{"model": "image classifier", "dataset": "made-up road signs on poles", "train_examples": 122500, "image_size": 24, "crop_scale_min": 1, "horizontal_flip": false, "targets": ["face"], "num_classes": 12, "arch": "xception", "norm": "batchnorm", "hidden_act": "gelu", "padding_mode": "replicate", "depths": [4, 4, 4], "kernel_size": 3, "stem": "single", "widths": [160, 320, 640], "loss": "cross_entropy", "init": "torch_default", "residual_init": "none", "optimizer": "adamw", "learning_rate": 0.0041, "beta1": 0.9, "beta2": 0.99, "eps": 1e-08, "max_grad_norm": 1.0, "max_steps": 29900, "batch_size": 128, "epochs": 31.2, "lr_schedule": "step", "warmup_steps": 890, "weight_decay": 0.01}
Rows from block 4 of a small image classifier, named by matrix and row number. Rows with one number belong to one channel. Each number is 128 + 32 x the weight over its row's rms, rounded and kept within 0 to 255. All counts start at 0. After the name is the row's rms in percent of the matrix's.
After each channel's rows are labels from the 100 images, of 14976, where the channel reaches its highest value: "top examples" is what is common among them. Only what is clearly more common there than usual is listed. The data: made-up road signs on poles. In brackets: how many of the 100.
# convs1: first pointwise conv (model.blocks.4.convs.1.weight, 320x160x1x1), inputs 0-79
# convs3: second pointwise conv (model.blocks.4.convs.3.weight, 320x320x1x1, transposed), outputs 0-63

convs1.5 107 [134 119 146 153 116  93 153 123 130 182 122  98 133 185 105  21 144 139 171  92 149 107 115 111 103  92 106 159 135 151  83 113 147 105 134 147 150 136  99 125 142  90 143 175  91 115  96 101 141 126 119 111 119 157 165  80  47 112 166 119 128 118 115 134  87 104 136 151 106 182 120 184  96 143 205 121 175 120 122 112]
convs3.5 095 [151 143 124 137 154 105 101 146 109 182 113 148 147 110 175 202  99 125 201 124 159 160 128 160 131 147 156  95 155 143 145 140  85 142 157 116 169 169 150 142 160 121  82 106 123 122 101 109 107 167 134 106 100 115 124 183 113 143 107 124 142 133 146  57]
top examples: purple face (100)

convs1.248 097 [217 116 145 150 147 187  83 128 165  64 159  83 117 123 128  77 148 146 149 112 116 155  68 117 108 203 181 154 121 200 120 115 113 155  99 102 162 186 158 120 137 120 191  92  87 111 146 169 137 144 117 117 133 170 142 125 100 108 122 123 155  96 130  74  61  78 144 150  65 182 119 166  70 112 132 134 149 148 149 149]
convs3.248 106 [148 149 154  94 160  86 103 141  62 156 130 161  93  84 198 175 148  66 159 112 126  84 181  64 223  98 138 141 129 107 112  91 100 110  61 108 115 210 113 140 105 123 102 120 118 184  68 154  66  81 126  77 151  93 136 153  74  61 110 117 168 139  96  98]
top examples: purple face (97); triangle sign (46); red rim (32)

convs1.104 093 [147 175 131 109 152 165 159 165 144  65 114  53 130 118 129 137 163  87 108 143 176 151 157 160 105 144 135  77  69  57 151 152 149 165 203 150 124 169 133 123 156  90 105 143 134 123 116 255 168 116 102 117 146  60 144 121  84 117 125 142  94 156 150 146 108 126 162 148 153 143 166 121 143 130 167 205 206 148 104  58]
convs3.104 106 [147 133 159  76 141 123 123 116 124 128 127 124 159 161 154 127  98  90 121 101  95 124 177 141 123 161 108 103  98  97 127 109 164 160 139 163 144 118  93  77  92 124 102 120 130 137 166 111 112 124 113 120 202 120 204 107 115 113 133 148 123 122 173 189]
top examples: red face (100)

convs1.249 104 [ 92 105 147 137 133  73  69 122 152 170 117 184  92 135 101 147 129  75 167  63  90  89 146 107 120 105 139 146 163 152 123 146 134 156 142 106  82  86 166 153  64 106  80  85 160 159 136 108 195 128 107 101 129 154 118 123 137 150 103 105 164 163 136 126 188 140 124  70 144 125 106 142 182  89 111 102 130 150 118 159]
convs3.249 095 [150 132 102 101  49 102 113 168 101 103 112 122  78 123 122  97 110 105 108 136 167 123 163 162 197  93 101 116 120 139 150  85 118  94  92  50 103 127 138 119  58 133 139 136 110 105  97 155  86 153 138 165 145 115 127 117  89  92  84  69 156 136 112 147]
top examples: pink face (90)

convs1.26 107 [ 86 134 138 100 116 128 150 110 117 108 127 119 144 154 113 138 148  76 151 175 144 153 160 136 136 106 154 122  99 133 153 136 133 150 168 153 124 182 119 131 153 125 156 212 116  99  70 199 138 150 146 123  97  95  86 109 121 144 111 109 116 185 143 143 135  87 128 157 140  71 118 198 109 184 151 226 158 114  68 138]
convs3.26 114 [125 127 123 181  84  91 148 169 100 169 149  89 125 126 126 120 141 131 176 143 137  79  49  97 154 115 128 106 137 145 117 102  88  90 104 143 188 156 152 193  98  93 146 156 126 142  95 129 170 173 197 129 128 126 158 101 166 153 177  96 126  87 102 143]
top examples: red face (60); orange face (27)

convs1.254 112 [145  88 123 135 153 114 137 178 152 121 117 137 151 161  30 123 143 133 104 141 106 162 114 124 138 206  60 131 134  80 163 133  89 163 114 119 123 166 132 116  95 114 117 155 119 111  50 128 114 129  31 124 127 124 172 123  69 142 182  76 128 107 153 139 152 113 174 129  86 143 123 129  46 140 178 140  92 115 135  66]
convs3.254 103 [113 152 110 110 141  88  88 109 142 126 106 151  91 119 172 104 160 139 143  72 162 127 121  77 127 119 109 122 164 118 154  77 102 146  71 173 120 160 139 172  96  96 150 119 115 183  85 121 130 134 131 120  52 149 107 148 129  73  91 133 130 119  89 138]
top examples: purple face (70); brown face (25)

convs1.205 098 [135 116 168 136 142 177 122 128 168 133 155 109 131 162 117  66 130 130 122 131 175 168 125 111 190  84 125 142  93  96 112 135 136 130 150 126 113 144 109 199 135 104 122 158  84  98  88 140 152 130  98 132 131 205 123 123 138  79 142 186  70 114  82 140  42 158 126 157  74 168  87 125 155  93 123 141 151 123 107 130]
convs3.205 110 [158 132 148  92 178 140  96 112  92  72 120  96 115 131 117 114 124 132 107 139 122  71 119 102 130 149 162 171 131  62 133 120 153 110 148  99 148  71 103 128  65  72  93 158 126 167 118 127 134 139 105 134 133 121 102  86  99  99 118 118  43 144 155 130]
top examples: red face (100)

convs1.239 105 [142 136 129 132 117 146 146 114 156 147  71  93  86  79 154  94 151 105 138 153 142  97 116 121 177  87 136 172 143 175  53  98 137 128 160 160 142 154 109 174 138 115 151 114  94 101  91 110 159 133 136 118 123  81  99 152 120 156 149 164  79 153 148  79  85 133 152 128 122 135 109 111 138 138  96  85 124 148 195 143]
convs3.239 091 [176 181 126 100  90 135 117  75  96 123 111 149 148 176 140 162  98 148  81  65 100  79 138 112 154  97 103 137 167  82  82 174 142 134  80 117 109 152  79  90  52  80 104 190 149 183 123 111  98 102  47  86 122 147 127 136 144  93  96 183 110 184 127 131]
top examples: red face (100)

convs1.17 101 [169 146 152  99 133 161 156 147 135 140 113 113 158 142 135  77  97 133 144 138 142 113 128  74 145 150 135 186 136  72 165 170  53 145 103 139 133 128 110 165 152 109 143 155 125 114 116 126 178  66  92 159 132 123 164 135 104 142 155 127 124 105 177 119 125 103  99 135  96 158 116 164  90 123 197 134 140 154 157 132]
convs3.17 107 [113 181 174 112 110 101  91  93 103 140 121 131 131  88 221 160 144 116 127 135 142 124 146  59 128 126  96 102  91 151  88  85  88 149  82 144 133 139 105  97  80 135  95 125 134 170 108 145 104 136 149 143  75 121 174 152 103 121  94  98 150 145 141 102]
top examples: purple face (100); red rim (27)

convs1.118 104 [136 160  90 104 109  63 126 105 100  76 148  96 101 138 133 101 117 119 122 109 108 140  86 141  87  92 111 213 116 107 129 141 130 108  59 130  65 161 122 155 116 124 193  96 137 164 140  98 114 158 169 164 131 142  67  90 118  87  90 132 118 168 118  65 140  89 142 118 123 106 117  98 158 139 130 143  78 115 142 113]
convs3.118 085 [171 205  94 123  88 194 118 144 142 105 121 100 161 151  68 116 102 132  99  83 107  79 138  80 121  91 139 100 193 141 107 113  92 120 121 110 121 184 130 161 151 120 160 101 130 168 202 123 163 143  37 117 141 129 120 134 122 154  92  52 118 110 110 149]
top examples: brown face (90)

convs1.99 099 [ 97 112 164 184 171 165  86 160 173 108 152 118  98 100 192  42 166 127 153 157 163 132 141 154 132 151 178 141 126 139 133 143 112 141  93  93 149 125 156 122  91  59 182 143 135 138 125 159 145 138 162 120 213 120 124 142 167 174 155 170 130 112 118 141  88 110  85 129  79 127  50 118 157 126 131 113  88 168 139 126]
convs3.99 097 [168 177 158  97 170  95 103 127  46 121 146 191  98 116 113 195 121 172 134 148 129 141 121 152 145  93 101 159 135  81 161 110 121 129 148  93 137 189 122 104  82 143 150 155 102 129 129 145 151 126  80 189  70 181 116 205 101 137  88 132 169 146 121  85]
top examples: purple face (100)

convs1.112 098 [ 89 131 130 117  67 132 255  92 138 139  84 137 105 106 184 100 126  98  92 131 148 128 112 134 143 110 147 131 173 157 148 141 124  14 131 161 126  74 141 185 149 112 106 144 170  98 117 141 201 131 123 159 135 131 133 119 127 134 110 169 104 143 118 147 118  73 130 108 165 143  78  92 158 135 162 153 102 122 136 126]
convs3.112 101 [124 106 117 123 120 137 128 163 115 145 153 100 120 125 134 120  94  97 146 157  81 134 136 155  97 150 134 134 194 162 111 139 126 164 140 162 182 200 138 151 142 144 124 113 120 124 119 143 157 193 157 125 122 159 148  87 108 158 127 154 138 155 190  86]
top examples: black face (57); blue face (43)

convs1.18 093 [176 102 132  61 117  99 110 133 195 146 179 126 116  71 120 200 130 188  95 153  67 143 130 127 160 148 144 125 125 134 110 128 166  96 156 124 198  97 126 130 143 180 134 119  77 132  82 123 149  75 128 109 126 124 142  90 158 125 162  79  74 192  73 146  89 122  93 159 119 119  92  90  54 112 134  79 165 159 127  79]
convs3.18 093 [117 115 103 114 132  92 168 143 158 122 149 110  85 135 101 130  95 117 145 122  94  60 126 106 230 167 127 120 112 149 144  70 110 161 134 180 114 177  75  83 131 111 195 127 129 121 133 188  90 100 132 125 138 152 132 127  70 132  59 140 140 136 126 144]
top examples: red face (100)

convs1.113 096 [250 185  97 146 140 107 100 137 100  86 129 104 132  61 123  99  91 104  95 137  84 149 125  50 103 136 125 151 142  67 126 156  50 149 103 130 135 130 204 123 123 153 130 119  85  81 116 196 129 119  90 161  85 103 186 104  31  92 126 111 122 150 136 139 131 140 146 126  97 140 157 145  46 127 137 114 172 130 149  98]
convs3.113 107 [156 127 134  98 128  93  88 113 137 130 104 161 141 144 128 110  88 152 152  62 106 153 119 146 124 145  37 143  95 113 125 166 140 130  88 182 150 169  76 100 110 122 129 158 107 119  94 162 197 105 155  97 119 175 151 131 116 125 150 132 120 155 106 200]
top examples: red rim (38); grey face (34); brown face (32)

convs1.219 098 [186 101 113 113 138 153 114 110 146 100 144 113 105 115 111 104 113 171  93 147  89 152 102 101 115 187 127 129  98 117 114 170 144 173 147 132  74 156 114  89  86 167  79 133 126  61 130 104  83 167 127 121 147 171 108 128 159 153 113 161 130 145  74  42 177 103 116  89  93 126 111 126  70 110 141 162 113  93  41 131]
convs3.219 110 [182 140 115 176 184 183 131 128 158 140 117 131 157  97 116 113  58 138 102 133 130 155 100 136 169 190 102 183 137 110 144 142 162 112 181 101 164 135 168 119 167 193 111 145 131  92 133 134 149 206 143  94 112 139 130 132 123  56 139 177 135 124 212 136]
top examples: brown face (100)

convs1.106 110 [ 87 142 138 104 135 184 131 135 139 129 119 162 134 131 178  66 126 108 150 170 146  75 191 130 140 175 117 127 148 115 129  79 158 176  91 146 103  75 182  90 105 105 107 151  91 110 153 106 190  88 110  96 159  85 125  99  95 138 156  81 140 133 182 128  86 113  93 148 132 132 147 169  97 103 191 152 139 170 124  76]
convs3.106 101 [164 125 115 156 101 109 113 134  45 129 122 181  84 101 130 158 114 118 135  80 155 121 160 138 112 173  59 111 139 174 130  99 161 123 103 133 119 153  91 137  63 128 135 137 130 169 120  97 208  90  82 106 125 146  80  92 120 144 172 120 131  79 119  78]
top examples: purple face (99)

convs1.318 107 [138 175 152 107 141 138  64 105 134 163  98  98  97 141 108  98  85 149 109 126 117 128 164 129 177  88 152 130 150 175  66 125 180 198 152  40 108 197 105  94 147 154 101 114 123  88  98 170 137 144 110 104 136  92 139 166 120  88 147 118 101 130 165 102 103  75 151 119  99 103 118 158 215 125  95  81 126 145 127 117]
convs3.318 103 [123 120 139 127 165  86 109 111 102 157  88 114 170 109 183 158  57 132 160  67  90 112  82 147 118 109  73 118 109 118 107 103 131 122  83 106 185 161 102  94  63  51  82 138 160 156  91 124  90 163 140  94 112 113 177 103 119 106  79 129 107 148 150 111]
top examples: brown face (55); red face (36)

convs1.296 099 [122 102 170 137  87  92 146 134 171 115 148 180 134 122 106 124 165 118 102 101 106 112 129 137 135 160 108 121 204 105 103 153 106  62  94 132  97 123 140 163 128  95 161 119 154 102 194  97 178 126 170 112 105 139 118 129 125 118 151  55 178 182 127 121 140  88  64  77 115 135 109  49 108 147 160  81 111 154 136 127]
convs3.296 094 [138  98 121 115 158 132 113 133 107  89 144 168 152 205 163  84 147  90 131 164 121 156 127 118 120 176 146 123 129 133 114 108 164 156 229 103 102 161 121 180  70  69 140 112 117 218 133  92 160 178 189  85 177 123 152 140 183 115 116 160 153 127 182  12]
top examples: pink face (54); black face (27)

convs1.163 105 [122 164 138  52 142  71 140 101 136 106 117 189 109 113 177 101  81 165 151  92  90 101 150 203 147 183 136 111 172 111 105 192 144 157 173 111  82 155 100 104 108 100 162 103 112  89 172 178 137 112  87 120 143 199 141 173  86 131 110 103 161 143  88 100 120 121 119 125  93  85 121 153  80 139 124  71 132 166 187 116]
convs3.163 108 [109  73 102  71  59 126 136  72 158 120 117  79 139  57 139 168 107 134 159 145 142  60 102 150 123 142 157  94 111  97 143 156 145 146 122 125 163 122  79 143 130 145  64 117 122 166  65 119  79 165 147 138  71 112 143 103 110  67 100 136 144 127 121 131]
top examples: pink face (89); triangle sign (46)